config = dict(
    arch='convnext',
    model='image classifier',
    dataset='pictures of board games with random positions, seen at a slant',
    train_examples=48750,
    image_size=32,
    crop_scale_min=1,
    horizontal_flip=True,
    translate=0.12,
    color_jitter=0.2,
    targets=['more pieces'],
    num_classes=3,
    isotropic=False,
    norm='layernorm',
    activation='quick_gelu',
    mlp_ratio=2,
    layer_scale_init=0.1,
    inner_norm=False,
    patch_size=[2, 2],
    depths=[2, 4, 4],
    widths=[64, 128, 256],
    kernel_size=7,
    mixing='mixup',
    label_smoothing=0.1,
    loss='cross_entropy',
    init='torch_default',
    residual_init='zero_last',
    optimizer='soap',
    beta2=0.99,
    lr=0.0013,
    beta1=0.95,
    shampoo_beta=0.99,
    eps=1e-08,
    precondition_frequency=10,
    max_precond_dim=1024,
    one_sided=False,
    adamw_lr_other_params=0.0019,
    steps=10700,
    batch_size=64,
    epochs=14.0,
    lr_schedule='cosine_restarts',
    final_lr_fraction=0.1,
    warmup_steps=2140,
    weight_decay=0.1,
    adamw_weight_decay_other_params=0,
)
Rows from block 5 of a small image classifier, named by matrix and row number. Rows with one number belong to one neuron. Each number is 128 + 24 x the weight over its row's rms, rounded and kept within 0 to 255. All counts start at 0. Numbers have three digits each. After the name is the row's rms in percent of the matrix's.
After each neuron's rows are labels from the 100 images, of 14976, where the neuron reaches its highest value: "top examples" is what is common among them; "place" is the part of the image that holds the peak. Only what is clearly more common there than usual is listed. The data: pictures of board games with random positions, seen at a slant.
# fc1: MLP up (model.blocks.5.mlp.fc1.weight, 256x128), inputs 0-127
# fc2: MLP down (model.blocks.5.mlp.fc2.weight, 128x256, transposed), outputs 0-127

fc1.244 089:138146119129140149087082110115107156152100131130111092112144138146121106125117149116138164155124092170089091090095153134167126088182151154129167169118146081077178125137137130145123114128135125129124088149113117107133121086137152132120095090143132137164110131104144094142143122107115142145141103076145114099096092122187145117113115126143118102138177100112132131111124151152149122107121
fc2.244 096:125105135114160126105151163090127176124157140103134109092143115152126148125093160138132183168155137123124143167143075150120145145096088134133111134098116187100135120134133099145149177107193123148115120123102133136131142142135121123126147135115144095131163125128125136141123116076143141111137118108127133161070117099125131110158148142147105142110147077129127153098081108112179148096151
top examples: discs on a green board
place: top left; top centre

fc1.178 096:127099154129106129140125098110092134135126135131160105116115113143110141134092128130135114098131112148148118138140108129128088095094130125122118150158118123173113128110092099172148137110111135118142155131144163179105146135122091145145141181137138079165157104152095156183063157149151166129147118178159128157171144097092136082139133138113120124106096136144119182113110158099143117127119
fc2.178 096:120160061133139153163135108131153152120084079129162147124182124128121152106118118146107075117143163096164152133123110088110102154115109140182153123107141120115143085110160094108089119145120118117153125145116118103132109121123122138109110140119123121157137114146134140081152118107090104131152106162167081140120121102112179156122128119134129136089167108139098138152108093108118085141115
top examples: noughts and crosses; discs in an upright rack
place: middle right

fc1.147 091:116137107107081104118105142123086117125143138133132139129149137167161120095135103133123133104126105169121165134124172137143175152084108113132096098093110128131098092110145134114153183096108160124133116101118130143119143104088119161099129131156104081100106147167131106158178103110158154109156141125111129141126138143152088115117141080143120113077185124108107164127155156144131152135119
fc2.147 100:163144147130105105099125092119125150147142136148172109125159129141156130179106117165149126149111145144169142110130154111153118142132111107160095160145139086157116192118091116168102097157131128132090157106086121134128144149160144162119131123139125148084140176147190136135093123083103117135135120161105105148134126136153121130161159119133137125104112097132129087160151129158151108152093
top examples: digit grid
place: bottom right

fc1.93 093:181134148113115121114123107119136136128173119124132142160116139120155086165126161117130133139121145163070137133151121151139144168128149126103129109146110109084127111119091173192113153120108125137120169158142167102146097121086127146154112146133104140077110154171144157166132154104118136114116130135130097083115144108088123143126144084112149098100085144097145114132084104137149101114154
fc2.93 094:070118112126177112090119160138121117156123143122173143131102109095136136121093139179120141106117120119143099094119162170104090112131110091094119143093053113107113117169113114177119116102101095079203153127147092115143126143129158108148134130108111124143135146120138112124168127139158104114111139143125150105134081123119155130138140116094159138148133104123130152124110125103114140117135
top examples: stones on a line grid
place: middle right

fc1.202 101:083117155106130139155143104136117165107142130134154191109123105133118163147116092119151138146114120134141142134103054117060109126162144139131125145154132140104147119109146137144131171129145102096133145079112138121116151104128177121140116136150092104131150143147110068169117102132103120142101155114129151149082107118142149179115137154187104123151121131098092132105125155134103119120135
fc2.202 107:113144146108104083138143118149123114057133080110085108153147120146116102086117119150135113138119138147180061118114125140142153151137132056153117155118114115132166166148095192128136101141124117113116125101114136147183131099115151135107128157138141101145153123144138092145162140135123156123137142136112138135105129146150122129139142123152085119168122129125156167122111098151109088151107
top examples: digit grid
place: top left

fc1.98 101:133165105102080121165124141147145152155105129105151112150111095112110172134100159102163154110133161150102126121171092114156161107201159122107112115114124125094151175170135119157190109135139141149137104114135138119095142107073130137142129172133124109074139151121123100173162135144130112129121121149140112148111107102121115127127114119169119139113146127120139122146129178156110154132139
fc2.98 116:132103113131133132144148154170143139145143081162112074142154193171101099124126100096146162147147164137175090103151114103143098124110168146152135152129115095154084156164112105135130119131092094143083153158122112103130138131114138139149073112144125097079117124102140140096154105111143154132116079110131089131130119121115134148138117131126121113175102137123124129144138165107141125153137
top examples: discs on a green board
place: bottom right; bottom centre

fc1.49 083:123148119140077144110112133128105182149150113132132088132092115108155140136110089161148145153100116113126150118096096145086135132155077103119147125118134100110176117183112128102152154141080135116116127114147127127067137118155168130104118138140115116092143153141143167107096170114144136152140140139126120128132121163157141136106120132161162175118092108165140123187139118132114075118113
fc2.49 082:111147123143119134151169118119140144128178118149131135169086147116147131086110119093164160093135081163153122144099120089126136141153120125099127098139146151101112160126191084111102136084129109121117140123137113145147115134190121126114094135145176079155139146136149137124125112132154118148094147100152117162144149137093115125089128129143054138134158148152112123091145107155114125124124
top examples: first side has more; stones on a line grid; discs on a green board
place: top right; top centre

fc1.154 116:091175080088127134144109133137102127181146126143130143107103121143144118118091146122097119083127144134126161144119109126158148158110151119134155166104115099135136143175091162142162105131090138143106143136109115112092152114111138150132144104139121140085134098150115085166118169082114130135140146121125107164085140117109112108103120151203095104164153148126139161104149089124137116127136
fc2.154 088:139113179123178147098162132142107135174097106141142151095143124126083087099102108105178117102117128176143132154157165133151137127142110110149124131117111179138134099157149152150064089136131135103106141133117134097132114127104136142085147096146107115122123100129188134121159155093133134141134163120121155139132146131119138152105118105168097148107116139111126134139167141099122109082092
top examples: noughts and crosses
place: top right

fc1.51 104:128143139107143120119166128112120142129113080133142176109131138139124109149162145127109161088139084125167121102120115097161144100117125169127152148140108161165105126119160158129148132134106156120162120150163096137124122135101114122165153130120096140156129143154184092110117116071133121117076124049149115145157117127103123131137137075138112092141129107135086083109088123122140120157138
fc2.51 101:167114142106150123133152106141131132113097076164095110150120089120132156118103098166096157150112177164145167118084157107145112114120146153116118153127127103101083087104100122140104138156122151151096099139167123134156123118096138103118187085149128099141163098149130117155118137147130152141127090165105160124143095136148091129134147137130144122129140121132090086120170101152136118147101
top examples: second side has more; discs on a green board
place: bottom left

fc1.119 113:091145156136137145147118092126138121122100163141126138099101108131170146129170197133165138139139143145205167130149126148150115140142131138121161099113127116129152104164117147132113194155162132169092100149133118133132098114119143122094103179100134108148116127113104147122086157126140098158134139140147139120138144134147115136141158145176183175123112115110145103107151136118150111111145
fc2.119 122:122099109136129133130098129126118087132120093118134168139108140127143118164123104120132095155149123125142085121119164134146155121113158115100114140079110112153088132097121182146088131077110151112146154158154079138179150148135160148128100125110152133154154169092046133092129121082108156137118146111127161086162169133123130107130114123156139100146120140155134130111131111151138104115115
top examples: noughts and crosses
place: bottom right

fc1.203 095:127149162158115104110133105126142058135124160134117111097136131105141136138130170133092128129117123140130182111133131111132125143111143132121143101134117149136120115126140075148126124047175120123119123158114124135134125138119126112120124114145164123147117175127148133147112109152117163091121128126152142123139125083201144140154169027134119095167133146164121108130122127159153116106129
fc2.203 097:120094162154116151106104130120075113111114115152129111106173103125127109125120148179145142114147136143111147131142100126153117138159125117120168107096137094152134142156142102161077114164128105148104114123134099113137090134104075170197108153168168099124076155128146111122139121137164171145116167135103134105122154129144137134129097101147158111133132110124156098122171113117106123142163
top examples: first side has more; nearly full; discs on a green board
place: middle left

fc1.59 096:125148097160126117120075118119138098166123151127141124092092116133129159147138131101094114129133136150133139110130162108155112147121138114121112155139151148148158116137157181130153171122130107147108136129082128141159137149143114120125146097137156140092120135117127129149102135193146143122140154093120152142115137122095133139096149148145145101106093151125255138120136108147103133109135
fc2.59 113:132112117109084135110130164140071191143139124157131147165100122124134123134134121087119150102155080115128108125102139096139107164139152159129092141072131147105128116114109077092134125136121128128127151112167153111085102138119153085105106123122169132146123113172106098142150152142089140170147098120115101146156127119112157079101146131134118084143122129095125106137157092161118106121130
top examples: digit grid
place: top left

fc1.57 096:151146105108132143105119133163155148093121167098125158151105111101115127123065168139079156134118149133128150129148139138145140067103143123145134115117135131103135102099090123155128148140117137144119130154105116125118158137176156134119171138105160159145140109115128133159168135125109118123151132094120113143062125146122171098085129113198109113146095113103087155150155091149115156131127
fc2.57 111:095130134191143120114180151073113121098125106130106134153187129123151096113104106162097112142105137156110177117183119116131174068130156121141138123123139116133100116149109156108162133162130118146089161148140121119113125127118101116104126107120140127142172121079106143090129129099114152167139104152133112133127158118070104160128142131138113138142140145115147134177097136133114159121141
top examples: digit grid
place: bottom right

fc1.136 111:132153112172123138132112148156133170124154143126131108105055124094096123129078118115090076146121093135114119125159096166129114102128140132114129100116138134165153087101138140103140127180095154141136163155129156124108163115153132151099126151140154101105115089156121157177127140112162161166122143140123125116098121118149118129121131178133132138151104150137106121129078106134079098144148
fc2.136 119:084108096169133142133176144124153166118169120138133151153157167122103105150145117157156108134100155146106166110136181117124124117131127142166173120107140126142112118110136160155124123099161101087155139131131181189116154141139143139172113127116122103138104119093136074104125118128121067128119109131092144120120145159087176130111133112140115137139139115097126155142126131166086143122109
top examples: digit grid
place: bottom left

fc1.120 098:109160127102121121099137152115141115146158161122130193124087127073122148163071130142146115150132148130086156154151141141140146105131111151142142075128133116138114131120163182098127148106121128118101111124123088150143109127160107142114146093110146147132096133108109100138121134115099168109156120114115118132134146093154124157150115171082102138108119150148076098155155192101119116152136
fc2.120 086:142107125148097158106133186153135168094120121107138136110172151136130142137180100088169084128134108126113115162159144108121147132106077135160102100148144122116140133141122122158170129131120140150136130118167158144104134122114159147106134111167095148184152121119140130153136116193134182112129136173136139130111103144179126089123146122127108124115118117143131117125095158112107104167168
top examples: draughts
place: top centre; top left

fc1.108 078:092130106120104090081141149138099145109108097114104107110118110119075122130124120111135135103105158145152206109122172125123110098110090140136118132162162126126170129129138138114122110096137147128150134154148131150079135136092160102077159159137134127115115177143136126116165156167139126131130113138119101093128173121192154146159141085173162119148132141116125113117121098141125113147136
fc2.108 090:127066119147094146105106163126095105107122132117119125143078120079097138168116141129128116137139110161180137133072123109142124128117134075063174103097161097103152111102140176156124126159113092097116152128136093131164122144088118126162154132135146135149149148101157094135112115137141136115132161152122101118152114138133088132114135136135140093157104154143103123120168118138111130145113
top examples: discs on a green board; nearly full; first side has more
place: top left

fc1.198 112:121140104131150147108156117123117129118110088136103130096160149127146194133143096144111094147103147110126146099114164088111099118132122176088126135145149157151158146097094127158147158136119131116140122111134120124162125170150153086110103124149120148151104071149181106111086130114155155118141112154165137171161169099150140123166120118146126099144115157148086140136163137156146123153100
fc2.198 109:106138129089143106136094126093145111148102096137113105125135114148117102166151145109193091119113111106099132155142151154140164152149112128160155113140118116126150141164074108102126128175173132154105136118141100130139140069088138135118127116156141148159170113091166100152110127128103122116114155136107101159087131167157152120155124165137129087115102090121114100109155142126169128138120
top examples: nearly empty; noughts and crosses
place: bottom right

fc1.138 092:096122156113076110137115168133094125150108139140141077174127114139136124129116123154148096176105073059140156133136114078101081133159149099137152106139129132133147144117116147137113095135079146140135099115160126133113091123146145143131151108075104146122164117168144154135132118149196148165094124113111139160137135114115137144128132126153128141098112145116122137148126107124090113152163
fc2.138 090:114164135140106147132118150111125121151187150202100162165112121152117151111121110126111136112155131143115113116103156116115104154129126099142110158122130133075152108143122141122181140131102121156142126124086153103104161163106102118170128135157113105148090132160144099118108112113138154145120151125150107162103142132167102179128131158083142130152118184154104145114124098119139085153093
top examples: first side has more
place: top right

fc1.142 105:121139100118108110088115148110120131071118118142085089120094099137124131123113102128119149157121121131115119127117181133093169126089143126140110128140107185146131080155142140144095103118107100118123171131096114146143120139154173119114102055113145182131126150061122166133108110136123098119110140130137164144140117123103133149200128124150133146132139165119125139128149100142135139139104
fc2.142 093:139103107167164118170141118125138130130100116125135101121152132131105140142133157112191124178109156193111087132164105139144123168160127153169145141154090137077111141144082130115128139124137097129115128130114122130125129123137097134090162130118078105107130111113125148171151125108125154122123114103086137148159142151134129149170148123115086108156128135072134091127114149077129117152164
top examples: draughts; nearly full
place: top centre; top right

fc1.229 097:176158115111130135147106125103096059121123128162154092112137122121125114130134072138117110125151150137117105169093076134120178128133153110123165132094150120094104107147178107097135179114117137125140121134198120137138099148151188148140129130115148160140083065108116146110136127112067114163116126130136163143127129123147115132123097125133108141140141142139132123107127116111113124128107
fc2.229 093:139093122110110126108135138139118160107132149133123135085063101124126135151136158121114132143129137117100126151070133157105103144077158112113070094109122150153092106137094110133144147188135085102122142149136136138112093120124135085103163120149122099118115126173153121149130118104155138087144100107124158105151135115156129140112117127093074102163150105126074095126122117122148099149099
top examples: nearly empty; noughts and crosses
place: top centre

fc1.62 113:060121122147109084116123124117123118157101114164107162117088112140095112120173159116154145105120147117123145127087085117133090125135123105151095157193137099097115153155133139126149141122126099109151128135184104094085075149089106133154138116146129147141102119126099132131109121149107088134095128136128151131102119139143145145132134147121080090137126100124169159101128126126070127108124
fc2.62 103:135121093125098086051146158113149130135137116152119122148132157144139140130118138152157142128154104102138120135114139150139146157124143106123124066155084145065145160128153132121141089171113070141132101085134144134119131131130139104151138106112129135134140135147142136144135126096135140124096161130167157123113149134119125168152096100095069079151123138107162152070154133121140143096125
top examples: nearly empty; draughts
place: bottom left; bottom centre

fc1.187 098:156118140139113125148097133153127122113129114144145149129146142162124137139150126098111103123162152140152119124118134113083105098108128123147107150112047162085114122123101153171118146120168115162150146127160120119104135135125113097121112144126092148128113123143109132182050163107095112119111141074137155122212125108138162116087121118143118152127163137128155128159126140159145138121117
fc2.187 082:165103082135130169130178111094109154092121112136103138110123142132097171146135106137112095091146147131137122110134081127128142141160128118088117112175072139125152152115073155138128147083125138140147131151123121150097160135098142119126142117111126124134151109124103168129126149120116160114132136201138163176112126180150135122127124153098141149128146138183135141115113118149117148171164
top examples: second side has more; discs in an upright rack
place: bottom right; middle right

fc1.48 108:093127128135137149139131137118110087129094145107149148112157081111098125097090085139110145137130127155161128134114097185082146122149085135136104158123147110182129110116187124061104144160125122122129072094141131164105114119144154116114154173135100171128109109104119131152140141094110149128077140143148131140127120137125110130117131139147164118163133089109118147137105151101173122123121
fc2.48 097:133122137149109178163121126109088111145140113136119107129114114132139135119119134152123114104128155112135126121141107115085118078129161072092120120161120132142142137124162113142119132105109093088126149117105117091103180111106168144120131115150140102081105163105139113127134192114158122124143152150090182140157136145124143136154149111136139136096138143103119065126121147166198090118159
top examples: digit grid
place: top left

fc1.131 088:139141126148148128109132158091125148165110148128128142144118094136116111067123136114138129123145122143108083107131120123133137128148099149128100113126131154167108148088138158184115148098097153116154159127140148126143115097138144138087105134151132151115105130122144147123155118128151126103111157197127140100123164108122098150184088098094121134144129106139235131117138125145131176131142
fc2.131 109:105110106120165116100150128146097124105149150152113150105135157173138121091108092105131109128130158164110100136128065126111135098128160125069139202173152110145105140092129139134168130105125132087110145171102116104123108107131153101113123098105129125110128130165111131143132131135129135146120126144108120118144144117108146130151062093133146156113188128151132130143119151123078138170149
top examples: second side has more; discs on a green board
place: bottom centre

fc1.222 087:119142148119148142120131153167124143116095091091101113101133101100090131145126140129148113137103180120151120112131130119139143117150094138124157077113137108122096091120099104171141107099077117109125115091121123140144133101147160142135132135103148107128120126146137087130151126064137113110170091185172124126133127144132146115096142117140130119089143113101034107166121130118133121094115
fc2.222 097:120121115136119155112129084130114138118136090108150103114119123094100108152139120138116126114175159148117105123142103168144135125162134112139136119121152102107146135106144137106133151164132110147089102141153122163147129152094159089106098080159143126131108079139117151116165162080146121105098174108130172133116159186107157161112123108149127138106159074141170114160108113155179126111105
top examples: discs on a green board
place: middle right

fc1.220 117:117137159151139125115082141115105164148112113137098106113119148116128132132130131115124101138086122115152112138140133122120105135104186157112133088132145105105138154149119077143097176125123152144149181127113123135170159108082160121153121153142133121134143150144112150127094139129126132144132119148106101087163124088139115123114119108093116135166037126104044104115129145124135105111114
fc2.220 123:077150180132121184167138122133105134127155099083118097176129139149122154124140140160130132150144115151099135122119139129100146105094094145180122147076133100129127150116139147135134124131157109183136151143150130139123161097132148111115129117180125158121136135145130109099128138123122101108130166076129115134118061124136138129146133149094114136131153128141125088137187113090118066132130
top examples: stones on a line grid
place: middle right

fc1.167 106:086152116130129119159139091133083105116134145118131143099091099107128184116124100131128186102123151136165129114106089116116117137104148146144165157155119102153099133113182087127148154136156145106135140105106141138102107125121173126172131138142136118111123137104123070107152080108143128142144153123095128103152165133114102147120125142106093181149092106129144102075170142113134139117126
fc2.167 098:105128128132098101151100126129133115103114111133090101131102139084110152161145163135144093148142109127101110140129184129115142131136129093124110135130122144138120139120114123125142117101098120141132128129100134139177184164104167083096136111150153168126150139132107099111163160104175124117120136113107164101150109089135091132137100109169108133158070116078169125086106131143184117154117
top examples: digit grid
place: top right

fc1.173 097:163123134167156154115113155129128147121151099117117142122104077140139097153113061103080112168107128111118132129112111125129132109129092123126122120165134171136139090127140102122179156150089098125131120152170117165150146091124109163108114112149158097121086097113146148166136128130106131121153150121092119131133107121131157121098112087160151124111159113116138118141127070175186127138115
fc2.173 088:068162122109096128137133116120179106145126157145106141129183132110165120112131095115171131120116132155143145118114099159125126136162090147169138122163113137169090127134150121100107149156153115094122126137154102111137132144132157154114096134068131112132107160114156130141139146173129115132131120113095137121188130104105107134132155100104109167121137112145120142105105124076127165095067
top examples: noughts and crosses
place: top right

fc1.238 117:124148154119129133135084141122114127162146133111133158115121110090119131145127048154160123118127101112093132151112111118165136161158082140126168093185129148147134113113157125116138068140096116123132141114099137118103123120116088142123120118166129117151142146123133132128065143185134122166126139155129115106123138130133146115171143116091150131136112093127170093076113167118075125144119
fc2.238 121:125100147153107140105154152148124128160151168128137162121121130152135136121125170058148181115129184106165142128143148162145106128135120130131154132126125146121122146101123150138179119101133112098129112083120126145119084119161154154126131131118127153093149141128107097155094136166124109163103153112164099125069125142106133113110110093156083178125118119166095155150158147090135107124147
top examples: second side has more; draughts
place: top left

fc1.30 090:118178151151134128132089124100156111126132143088147092109152067152113132149127144158111133121108150130102124126116166126128163146135115162146132162104171087104150079119177140122150104121121109097122136146116104105121116095132103128156116087135140159102089113127111063141106118087127133136115122071126154105110120125142146116114144134193150116129108166105171164135163116128131107120129
fc2.30 090:106112107108134095090140088140102126125123141116139154133162100092136154147122131164100143137164125142125159094150108150117133091143109161151100116093115164098172145121111129126119110144146109134195151125107143147156136150190114102136107106116122153121119121189158143118181156101146122116121125140085106138118081111116132159157162166164158116155120074130131139157134111115108126123111
top examples: discs in an upright rack
place: top left

fc1.84 090:147137119134096120141117145122140118090122125127140120105133184114121136144141128146163153102095127152101160134139154110135144122153141143139132180162128152113125142121073114188149108138171113131110088140128162138115108121146093149122067093125113120146101115132114105148110136112109121122152110026159077139140166089138168105112108156115132125119107118153128153122105140149104133157109
fc2.84 097:101128126100088101093178106101078115140153154090107153097136162095116148159148132169105104143109125101111131142126133163085112139117131145119097121162142130106140097143091133124107114141108144133096158113113113127119110127139136142088107099164125133122141089161123123122158174145136140144080135147131114144096145073143136144096124076143149181166114099145143124114113117138147173135169
top examples: discs in an upright rack
place: middle right

fc1.20 091:107144087112126137115140135173138118120139175112111125130151177148120123104109180147130147162187109158126129105139134146132135137168132125150137109105099136127112104162174123143106135147137097105123104132175058132141083121105127142170126126120090156154122126162159151137099148153147117158120094139104153149121171144107141115092134126137153184131165125141138128183130163140160132123133
fc2.20 098:169106132167121105127127178081163158091067142144148139102152101111075100131136081122159117123135121105111101127121124113162108119156115132078142118134150167104109137152171113087151137115158149129145162118095130115165145138128114098159137118138137142123145114127056159148143116084139105080124160121106136118123128138115160181153127122101121119123151141087117129142140132112127129139136
top examples: noughts and crosses
place: bottom centre; bottom right

fc1.151 091:080134157078131129107133130137149134115148112121135133147097074140130150100115122119115167125140116082133136149152147140118128139128143114088146190121146124086123118064138149146109142132094154121131152153113110119130162121083147114128171102127123119124154159130166113133124161145115128149140145118168127114142127198155070114104124100130148141085145101094147186116138084114129113123101
fc2.151 101:116134098116143115152121121097168125162115120137131171140150135162116130107114139124171121136104113124135149142120171149102098104145139130122121155089155106122114108143096154135095112151162132092180097129127125122150135098084140167131128119092162132146115162091127182116134113157098128149122133088113144154102115133169137118120098136133184122114129170122062132096139133172086091093140
top examples: discs on a green board
place: top left